Weights of a small sound classifier.
Training: adamw at rate 0.0029, 4800 steps, held-out accuracy 99%.
Data: trained on chords played on synthesised instruments, 52083 training examples.
Rows from block 6 of a small sound classifier, named by matrix and row number. Rows with one number belong to one neuron. Each number is 128 + 24 x the weight over its row's rms, rounded and kept within 0 to 255. All counts start at 0. Numbers have three digits each.
Before each neuron's rows are labels from the 100 clips, of 14976, where the neuron reaches its highest value: "strongest on" is what is common among them; "loudest" is the band of the loudest frequency at the time of the peak. Only what is clearly more common there than usual is listed. The data: chords played on synthesised instruments. In brackets: how many of the 100.
# fc1: first MLP up (model.blocks.6.ff1.fc1.weight, 320x160), inputs 0-159
# fc2: first MLP down (model.blocks.6.ff1.fc2.weight, 160x320, transposed), outputs 0-159

strongest on: arpeggio (100); playing: arpeggio up (97); marimba-like (33)
loudest: 250 to 500 Hz (80)
fc1.315:158128128128093178122165128128171128128097176152128128128094128085047115190128128167128128128135128128128128077167128166136102128150128152158128128128095128124174166087147128126128154128128111115131128088083142128170128161128128150185128128128128128128186128052082128128128161128164136128166128124128139128128128128131128128128128128125200141128128128089128106128128128190128128151128128147123131142128159085127116094128128128128184128128128128144140120128128128128133168128128088
fc2.315:128100061128108098128108128178074128128128128113128128129113094141134070065128128128119098117136142108128147128128128128128128128104114128101143186170162128128103128128128095106123128128144128074080128128103128128128128154117128119109107136097128128128148176135128128094128128170128121128148101128128169128125143155128128128130121079142138128128128123128153134113128121117058110128100128128144156128128128094130128198128128127128141135096071095128127171010145128136112095128128132

strongest on: block (93); horn-like (40)
loudest: 4000 to 8000 Hz (28)
fc1.244:143128103091128088128164128128128128156151182128128128128128155128075128131128128166096128128157128094195117056135128130084128128151145128128128128128128128128108128137128128086139150128128187128129128135128128100147177128128103121128128128128106128148079145128128185128137101128204128128113162128161155129075179128128128128128166128118128152095128149128128128166128128129116141128107130142128120184128128128120094104155145128128162128128128102128128180128128172140156128164128033
fc2.244:128112092128086128096131111128128118128128134128214128134101128128128137128179128204149131131128149128102117128155128128122107128120128136128137128128178112186128128203133161145142128128119128153134114104072112129105133128148140105128105128158128128128128128128065109142128139128128188128128126128112119173123154128166115133133128128128152128095128146106128107137128147128128128128088112122134128128128125128164126213145128141080083128098140039137180109085128128128111128128149128

strongest on: organ-like (29); clarinet-like (27)
loudest: 500 to 1000 Hz (37)
fc1.305:133098128097082128146134148128128128128128128128128128128128128128205119128154128162170128128128171129128100128128022160193150128128128139129093181128128091123128119128128128128128130157116081134107191157119131128128152147128128132152094128103132128128128128128105128100128128134159128128128096094171154079128151128087127128128128105167065141128173128128159161142128157128112097128128128128176128128115094128083128172128119128128157133128157128128128109093128128119128106128156063
fc2.305:115128161183128128167165116077140134102128110128035128202139127128116128128082175129126088128128128141128133209128128109097187070128145128128091078160128128084115128128128128158128157128128128082139128128128110133172116149128128141092161112128128150128128099128137128097152128128099128128128128128128128128128128128128186144128162128128128128149093128128128128128128125128101161130143128146128128079107128128128104089128140128156128128128128128118111181203127128128128128123128086

strongest on: arpeggio (93); playing: arpeggio up (93)
loudest: 250 to 500 Hz (67)
fc1.198:142160128119106117128137156087104128128128093149125128156143151128155128173103138170128128105118128115126128124142095154203121149128164162151133155128093128103128128109095128095128118124128128155147171128128117128128128105141128136136111159122152117128084120195128128142128128128128099159146097128128154105128167110128144080128154086165094128160156095128154179128128161167086100090090132128145080128138128107086128173128146128085132128128189134178163128091110128130128148128128081
fc2.198:127150101126128134187134137128168128128128121116061137214150128151123128109137128128128137128129128152170128184128128128128123128138128128078079128125107128069166128133128126128128156151128128090128175148155115118128139111079132108111128106128128148121128141061177079092127087141119128130084109149106128128128110152128155156128128163107158145128163113128145177131152120140085098144128128128128153093073128128082108124112128109119105111128128062128082128144128128128128154118128128

strongest on: arpeggio (100); playing: arpeggio down (100)
loudest: 500 to 1000 Hz (59); 1000 to 2000 Hz (27)
fc1.150:158137146128106128149128158128128155105148128140174137128128129061087127180133128128191128128128158128181164128151071155075128147138128155190120190128084128128104116128178145156138122128152128167128128142128098128128152128128165113150128157128128128128128128134144124110128156102169133133155157115128185131151122053163112111128128129128128128177128104133175167153128159128144128128128151155128118116128128164087128140165128131085128108128128128128128150128119128128182128099128128
fc2.150:182128153128128089128128117181128145128128114101128128079086128125141128128128128128163154121128128161108139164128086128091097164128128100128069128098128106183149128128127128128144128184128128119128058152128157128128147128151128067105199128127091160128128188166109104117145101128128128128128102137149128128128128128128076128126128128126128183116128091128128165110143141128158128128108128141128128128128128128165128128152128128128101105128058159080128152141128128128085188128111131

strongest on: block (84); horn-like (36)
loudest: 4000 to 8000 Hz (30)
fc1.98:128128128128128082100128139128171128128117128152176128158151128128092083128128128128160147128128128128196120109128128152093128161158105160178160128150128128128128128128094128102128151114146149114128128128128074175184128128158128107128128131128128148144128128160128128128128116083161128128196128146128128090079128128128128128128150128171135128177157109128097128128132128129084128132128152128139128128121128128060128128128128128128128128128128128175128128142131128162155151128128000
fc2.98:114128161128076128174128095135103128128137133112128128153151128128128128136081110128128128128128136128158128128133128135161091127113137117128128125128128167092128158128128149128117145128106166147095128128110128128175136142136109095128128144128081128128171128200128128129128122129128128128128128128128163128128132145131136128128171146105120135128147111093128199107128128128112140128128112105119128128128122028131128226139131128128071116128128073043108128051128127128132164113125128

strongest on: strummed (65); organ-like (44)
loudest: 500 to 1000 Hz (44); 1000 to 2000 Hz (32)
fc1.62:128103112132128089128144128128140120128111128128128128128159128178099136128136128128167128175128163128128164160128128158128113128128128158149099150142098128015083128174088148151136149108128148105128188179158120104123128140128143128151108128084105128155128128128128128128160128091171128128159164113128128083146172158131159101128128128153128148128150140128128146128128128148080111097079128128156128128128128097128128167128135128152128128141077128168089137128128128128162128169128061
fc2.62:128128118128128128128128087128128152128090111099128141155098128128128128116128101128128096093128128142157130143105128098142128128100128093128128128062208168079152144128128128095096149085128128128083128128128128128128113080102128128116128128144128128128152115128128151128128137128091128155108145128128128181121135089128128128128127126128112128145124095128174128090152128160128138121128137116128128128128109031128128230176128100101128068139128128146128178179128082128128146107123128

strongest on: strummed (60); organ-like (33)
loudest: 500 to 1000 Hz (45); 1000 to 2000 Hz (31)
fc1.273:107128128128128110128078128154140081128128128173107119142170128176134128165128103128128091128102128128138128128110116128116128168128123128128128128083090128099136128128128189128128128139128128128133189155113159128128128113128125128128135128086128119128074128128128128128160128110109095128128153128161128211128205110128077128128166128156128128128155127188128128070151128128128093128128128128128128128128068135136169186128135128128128151128128179158116128128106100128128128128128041
fc2.273:142109136095128139128159128128128120123133128128031128187116109139071137128142128128128128128128146128128128133128128128093181109158128134128128106128128128128128128146150128146128128186128128128128128167145128117128120105128121116128125148128128092101162163128128085128128128128128128153128128128094127128128117128128187149123111068167122128128128128128103156070128129128128128128194128143128148193068128051171128128129075128130147151128128128169088067128124128172134128182128128

strongest on: strummed (55); organ-like (30); instrument: clarinet-like (28)
loudest: 1000 to 2000 Hz (35)
fc1.140:128128109128156078127090142155128128102128132182128137152178128128128107128128128160143128197128144124128147128137113128114119128152128128128128145128091159102165130128128204128168128160163113128120182157128138195165128139128150141128128128080128132128068128128128108128150128128120128121152140097128128128128132128128072144128128128167128121128173125187128128109128159128086094128128147128128128130128064147111128178128128175128131128147128170178066111128128102128134121128128072
fc2.140:122103128075167128159128147128128111128128128128101128203099128128139129147172128110128085128140128128149170103166120108128176145128114128184128113140128121128107128111110105128113128128128198128109128158128187128094128128128128128128140128128128083103115128128147043142166128128128128118158160111110128133129128136141128158128128128151142107148149128128128128128093128159128128128128128122080134158078128036128128145121090094102126147086128128128112128196114128180109128168128128

strongest on: block (100); horn-like (58)
loudest: 4000 to 8000 Hz (33)
fc1.207:155128128089128097128174128128118128128128161128128158128110128128128119128128113084096128121128128122128127109128086128115128149164155128171158128128128144127128128128091147128105096104099111141135148101137130128128128106144128155128128128114151128144055128128134128153128128128175145092108155187128148128096128108149100088145128158114128128138104105157171128160154162128128128093075128128152128148128152128128128170167107128145128128110171128144106141118128128213128160178128012
fc2.207:113128128128173128094128142084128158128128128128128090128160123110153128128128113147158128113128128128145117179096138128187128122093128094128128128142128128140173128069108107114128151130076154119159116128128128159128128100094151128094128120137001158119095128128128100110128128132128128128128156128128128128059128144120158144128110131134178118161128128128147129128128128128141129128128134103128145128128128128166128219128128128118057121167128121128143128128110128170128128160176128

strongest on: arpeggio (100); playing: arpeggio down (100)
loudest: 500 to 1000 Hz (61); 1000 to 2000 Hz (26)
fc1.237:169159102111141128128172158103128128130128128128158128153165101147126100128164128128128128139128128128128128128128074177126128128128128128128174162128083178064112105161126152128177128118128149174123128128128108120128159140174128179177128149128128128151147128128114109128128128128099128101164128110128169128157134085128164103128105128128128093146128109147128128151170177128128174128081153170128113128128128128084128128101093128128158097111144128173150203093143159144085148110128128
fc2.237:128154159151170128128128119128128128128128080128128128167120149128132128128148112128067166156128138128128192128142128128166097128128118097128124094139152128128175109128128109128128128043128128128139128128114097123101119158116091128128128128128128130118128128159074179128128176135128112128099098128149134128128107101128128104108128128092174128108177084128128133149214127128112128095128128128128143138128128128116128120174128115128128146128128085128172202170096052154128128128118128

strongest on: arpeggio (77); playing: arpeggio down (58)
loudest: 250 to 500 Hz (65)
fc1.286:128128093144139128128146144118128110128128169121155142128128154145113111128128128128158128128128128094128088128110122186104128128128147128112156113128090128073164149142104101145159146155089151138097167155100074128128155128128089164182128163128128128187128163138128140128092170128095091107128146108128172151128128096128128113159164128159111097114095128107161141153128152113128128128062128128157128106101160128112128128142128106151162121163128128131128159101142150109097149109128033
fc2.286:128128128128128128104092128112128111128146141128206144181128105136092146073128144128111128114128128147128093128128188147099177167128074128128128128128144128058128165128123092128128128136128128147103128134092061128128128106128128151187128140128128105128128128128092128105142157128128157128093128134160128136128096128153128128142128128111128117128128099128175170195128177128156102128128099156180128098128082128036103128128128128151128128128128128128128157139128123128128113153128099

strongest on: block (82); clarinet-like (34); instrument: horn-like (29)
loudest: 4000 to 8000 Hz (28)
fc1.319:145128088147128077128171128128158128128097128128128153128133118090128128106135153128128127150128165128164128128152080149128128166170128160169153145128112128128128128158142128117128167173128153144128128158128102128128158130139127128131128128137128144134139085128153128186127128073128153128128128128165128132156148161128118145128128108128095128102120128153158128128087128127128107101099139128150099128105128140100128136128119128128152128128165128196124155166163128165165128128164000
fc2.319:128128128128134145128081095128113128161139128128128128128128128135128113165085110128128107128128128128128128128105115128128156124109128113128128132128137137128128114168108128138128128152161124168128128128092116103179115095128143128128128136128128128093128139193128128128128128088128079128107143128128183128128167080128128166128148128142134128135128152128128128128128128128135128126179162128128074236175088128128135225128133117128027128128128128079113174128128102128136164128128128

strongest on: playing: arpeggio up (58); organ-like (33); instrument: clarinet-like (31)
loudest: 1000 to 2000 Hz (25)
fc1.241:097123114121106134128105143079090128128108087183128113128128128128128128137128128128128112128128154128128122128128081161181121154109128172109128128128128128088128121128111128110175136128128102128101181154128149128103128128128130130128155128088179124128111128168154128158128128128121139128128134128128114128128128134128149170099163128109048128128196112128177128113128176173066116128128128128128103128125049144130128215131128152109128128128128139182128105128113108139128128128150068
fc2.241:154128128123192117128170134082128128128128156110128128198128128143128143149128128132128128140123128128128128121128082133105189130173160147156137128121098128128152113128128128142144116142128146071153089128128128153113143128128128128128158128151128140128128170050188095192156128128128128148109128138128128110128128128128170128128111110154128128128167128182102142074111177128128118096078182122128172146074128128128128145128107117128146147128128128128109105128132128168092170128185128

strongest on: organ-like (33)
loudest: 1000 to 2000 Hz (29)
fc1.290:128145128128128128128128101128114128128129128175128155128173128128128128143128140107194160128137128170128105128128128176128178164128128168128128178128070106075128128128128194128128098128162128169128200128128143128128128118128128150128128128083187128128128128128128128119128143103128137128170132090153128128172170128122128128128128159174128147159142128128128128128154128168126128128128128164128128128128068123062128128128100128085100147128106128162128084168128128128128099128128047
fc2.290:128128100096201128162128106128128128084100188128103128175122114128149128128137116128128128108128128128128167086172083118139188128154085128214090128128128128080128148109128128136101128123111167128128128110136152128128151133128139150154128128081128122102128147128173128128128128161075097128159128136128093128116093128128205149134141128128162124153169128128128159128106137149128158111120132128128128128128128128127128128110128089156128128128128066118150148150128128128156128128204109

strongest on: block (100); horn-like (52); instrument: clarinet-like (27)
loudest: 4000 to 8000 Hz (28)
fc1.295:128106128128103128112172128128143128121142173142185128184128128087119100145128128128128128128059128128178128164138161131116128128128129128193151156128071116130124128118128150128128128163153157128121128128128128128128173122128095128128128115089167152128128128128128102160128128128215152128181116167128143133128128128128132143121128106128112120121128128128153128128128158128098128153073128184149128105154095128128128128185105161108099128128128156128153175128128128128128146142128028
fc2.295:128164118115128128149113128086128127128128128148128128142157128128128135128128128187128129128081128128128116180116128095132128128158128166136124179118128128128152152113128128121128132136128128139095128128137128079188128100098128128128095139114081132128146141128052111119119115128128128138128128136128128128128112128128109128096120128099128128128200084091171161161128113177116128168128128128128171098128139035128128227128168148128104098128128128070110128094128128128128142128090128

strongest on: organ-like (44)
loudest: 500 to 1000 Hz (60); 1000 to 2000 Hz (27)
fc1.75:128109112128131128143153144108104128093128128177128163178128120081128128117128138142128128170094128128128128164152128147092128128116128093128128128128078128043056158130166128138126128128128128151128160158128128105128135128128105172128128139088128150153128176110128109128128169128137149128175126128128151128128128154112088128126147124105076128141128128121112129128128104133128128106046128182159128102169093114128128134144095144128128153175128176161169152128154128096128153090128086
fc2.75:106141141138157139156128139104105128128140109149128128155144095101128128103087115128128122133071109128148101115120141117128142128145152128171161128099106128128087128128128128128156128128086128174100123129110128139177128141128091109094128135128033128138128128128115128137128108141141128151120128150108128128148103151128107128128128128128140115144158093108108137166156101128128133157165148146128133128128128029122135239137112145168068103119128128139109128128100128166128106165092150

strongest on: arpeggio (87); playing: arpeggio up (79)
loudest: 250 to 500 Hz (64)
fc1.152:128128089108128128128128128142088128128146128170113128128187100165207128128128128192149128128082128128127115187128095127128128165123128143128094144128118128100128152128128128128157128128211128128128153128167128128190128128128128128174128182073113128128095128190138128128128109128128128128128128128128128128128128152128128128128091128128075128096163128128128128128166112128128128160099128128128128128061128128048128128128128128128162128105128128128128128128128128128128128128134040
fc2.152:128121104128128075128128098100128143131128136128128128171128169136139117078128137128128110128128128128154124198128170128128128078108099117135128121125103128077051128128122170119128128128133069103115128128126128099138128128128102113128154146128089113158129137128128059127128128128128128064128128128128105128128111128128088128099133128128128128128128128103128128134128077120128128128128132128179128053131128027143140128128148128128064134173115057146128128128128128106153107139128128

strongest on: arpeggio (87); playing: arpeggio up (63)
loudest: 250 to 500 Hz (72)
fc1.162:128165128091128152089159128159128128124128110128128128154123128128128148172128174149102128128180144128128128128128131210120147128113128128186128128161128103082128165128128128113155138128169128157099178128128128192128154161128128145128118128078128098159120114128128163148128154108147128128168128083128189128128128091128116128088128128128128128163128128104128128128141128128128128128072158157157128157114183128128096118072172080128128121128128150154148178109128178128106128128097128
fc2.162:142128128128152128154128128107132128128124128157128128128128115146128128156123128128128108128190128106128128128128128128216111188170128119181128047174128128128128069097128101117137119128128128128128128128173128128128128128128112128128238128128128128128129149128128114128128128128128128110075128128101128094128120110128104110128128068128159167127193131128150128082128128128128128128128128159128135128128128128138128159128128128139136128083128093128128050128147128193128174128128110

strongest on: block (100); horn-like (59); instrument: clarinet-like (25)
loudest: 4000 to 8000 Hz (29)
fc1.53:128128089128128128128128128128157095124128128102160128167114128128116128095076128128128128128128128128164128128128083132128158128098131128181156149128088162128128128128125128128124140128128128161128178166169128128128181128103128126128128081128128147148128128128158128128128085093174128128107180126128155128128128128100110124128128086128128128105128128128201128128128128128128128128082173147130128128173156128121128128112142128171093128179172157128128128128107128219114140128128018
fc2.53:104111103128115128128128124050102128133134128128181140190161128103112128177136105179128135116163128128176128128128128129128128144139128100128105138128128128125128113128118128140128139128103164128133128128128140128128134109119128096128126128183046092128128099128128102128153128141128116128128148128128185128128169100093128128124151128128128128144135150128128194128128128128078128128185128128128081128181128128128128128128128128129003143128128128128094128127128062118103128128128147

strongest on: arpeggio (98); playing: arpeggio down (76)
loudest: 500 to 1000 Hz (52)
fc1.43:128169128128128096128128128128128153108128128139173128128128110118128132128128128128126141128143125137128128128128099128054172128128106146128128115128141128087084123128128128128199109159086105142128131174128132128128090162093128152128128128128159147128060128128187128128143175128128128106128147138128091128128128173128128158102148151128128099128090128156128073154128098098128124128065128128128128128129087128100176165128102177102128172176128103177096184146128128128128150128128067
fc2.43:128113128126162128128125132128097168128128128128128123159182128128128145168162108128128128119128110128128128128133095153128128111112128128128128128085140128055113128128115097161139128128128128121195128128128128128128146161102107144090128128084007153103128139128162128166128128128128128184128128128128128128100128147128074095135128128128128097157128092162128128128128163139128128115128175144128119179128128128128128128146084150128112137128090053157128128168110054139093132128128128

strongest on: block (92); clarinet-like (28); instrument: square lead (26)
loudest: 4000 to 8000 Hz (28)
fc1.285:128127105099088115098184159128128146120119128142128160128082138097139120108128176137115123149132148121128128115164090133106144128157129128177128119164073165128087165194128128128128111161128160128128128128128120098128128172139128130128125128202098104143146128083128128159128145128156095118128143165121149128149148128107113128121128128130128128128113150128181096142128128140128171122084192119160128184088127146115112106149125128163149151128128131148119173158128164128118157128155062
fc2.285:128128159140128148140128158155128101109128140139191128147132128129128130175128131150128128126103140122128128128128070125140133128138162128128162123128112128128128128156108154089143145128128128192128071102128164194128122131128128128128128145157128137128128117128128177128123156128111142123128128128112128128165128077128107086128118128174180160099165162099153121128139128098150125109133128128121128128128038118128103234128128117072133101128128161127163118128128128181128176128121128

strongest on: block (96); horn-like (38); instrument: clarinet-like (33)
loudest: 4000 to 8000 Hz (26)
fc1.226:164162128128131090116151119123097128128128136096138128146128131091110128128152128128128121100101174116183111128128091128102128154090151148128153125148128128128128132166174128128153160124128128155107128166128116128128162132126147128132153111128128160128130128128172116128133140128128152128128128174128152123131148173112124128162154128143128077154128128128163128128082128102081102103074128116128128176128093125128128157203128175155147128128128140148136128175154128175117159146128012
fc2.226:128128093129128142128101105100128128128128128128128128171128128128136146154150128180128137130151134159099128115128088108109128128128148114141113128158140128158170145108128132130113128158141149128128155128083128119171128138128143089117128128128075157128128162169123127128139147103128076128128149128128159111128128100061128128128156128118158128128158110128128128137128128128106147106128176119092104213128121044057128201128138117128095158128143091058150133083128128128128169116142128

strongest on: block (70); organ-like (29)
loudest: 500 to 1000 Hz (51)
fc1.149:129128117099128128128128146072128128128092128128141128138128148128128131135120128128061128112128128128128128128139063137128128128128136163175128116128104128081128128193128131094129128158128128140061146142096128069128195128128134158131128128128128128141124128128132128187157128154169163128128101192139161091128163128128128092128128128158128134099184077115128101079128176122128104128128133128128098128128128160091128128128126128128152128151122128208128128128191109157155128131128128
fc2.149:128128128165217128148128082128114128128156128128094116184181111128128153128198110128116103114128133139128128128128128144128136128182128128128127128212128109128128128069135149128128128141125128062125128128084075128087128136135128103128128128147128127128143109128128096183128128111120078128149109128128131141128087128128171119138095113128148114124128090128154113128128087085149109092128128138128084128060128128081132128128128128128128128163099128108128172128111128128102137157109151

strongest on: arpeggio (93); playing: arpeggio up (81)
loudest: 250 to 500 Hz (68)
fc1.145:128128128131099115128103157100128128128128128129153128147128128128128123128111128148128142132093128128122101134128075150179128185127158128168098184129116128121123128137128128128128102128128095151128180163121087128128154089128128126128081128132128128128081128211128128128128128116154128128141108128128130128128171085128156128096156084128047128154130128131148128139154153159095128103114123128168102128128128097075128170128160172102128123128184156178165122128115077128128128128146070
fc2.145:132158161128128132161168158092137119128128118128041128231154125107147095097128129105134128114102133128128128163118111128090139124128128114100084128150128128070168137128128111128117128128118125102128138143128129123135145128120128128146128128110092158128152128053128112128147087128123157138087143131112128128128128177128160097106157160128128128130153088128128128128128128116074128135128137128128165113128128128128128128128141128105075113135128049079074132159127128123128149088169124

strongest on: block (99); horn-like (41); instrument: clarinet-like (25)
loudest: 4000 to 8000 Hz (28)
fc1.78:128128135128128114128128128185128186128144128128193128173128107128128102128128128084128165128128128167215128128128098128129128128128094147184161128128086128129134105128162128128128128128128128118135128128128128145128128177113154128105128128123104128139160128069128159128103128142183128128128168182123128128125128087147128085136120128128128111112128105128128074154128128128143128128104176157113128128151128142105128075128178114068128132154175128128095172134128128128128105128083060
fc2.78:128128128128128128114128109176159128125153112118148128103128080107128128128136108128128114100154120144186128136128188128140128127105099128146158128114152160147119147150128128128136133108123128140128044128128128162128128121128125128124128134127062111153128165128028128136171149089179111113157115116145128139128123112070074128128154128128139110128128128127128087070128128179119128131134190138128128128135128082128128186162115120161088128128128162112145143128124128128120128115128182

strongest on: organ-like (33); clarinet-like (25)
loudest: 500 to 1000 Hz (48); 1000 to 2000 Hz (30)
fc1.7:115128129105127079106123144104100128128107086128128119162128128128139085167128128128128117128128159111128141128128079128154128150117128155094128128128137165093128146128149128114128150132093092128095186172128128128128100156128108164096140097078128128116084128128145137128161108148077101105128128128128128098177128150128128128128128128128128128128175102128189128128135180172094093141129128128128128128136128153092128188128128170128131128128128169207128128128120102185151128138148053
fc2.7:145128093128128128096128128084143128128097128128128128175128128128114139142156118127125132128128128152128128128128018145128178143177128128134140128096128113097147128168128128140128102128128128092153074128133128136128152129128128124146143107128128084128128128108128128160128161128161128158103128128108128128128128128128148094128112128171151118128164128203128128140094212147128128128093142113128128182093128059173114128084075128124145150128192128132112128136128128175110128105128128

strongest on: block (68)
loudest: 4000 to 8000 Hz (30)
fc1.141:128143093095128128128155132128128197110119128128173128143116128128128123128140149128095128127128128128182128128143075128128164128123128128128110149128093162146089115128127128117128128157128128128128128128098067128114128115128117142138101128128128151129095152128128166131121143128128128128171151165176134128139137128131142142177181107128068068130089128128148091168135128128128103104092131128128128128128128128126128108177156172128128128128128128137147229143152140144114128161121026
fc2.141:119123128128128143112128128128128128142108128126190128128138149128128119128128128227108151128128128144035128128128128114117131128092149138128128076128128128128128128128128169128114128143102128128128128128128104103128128088128119128134128133178078128128128114128128128128135183128128104149119128128128133128137128128128104128170128192128108154128144121132128150131128128128149143128128174121128128202147067007128107128113128143096128118128128054118145124101136089118128128092128128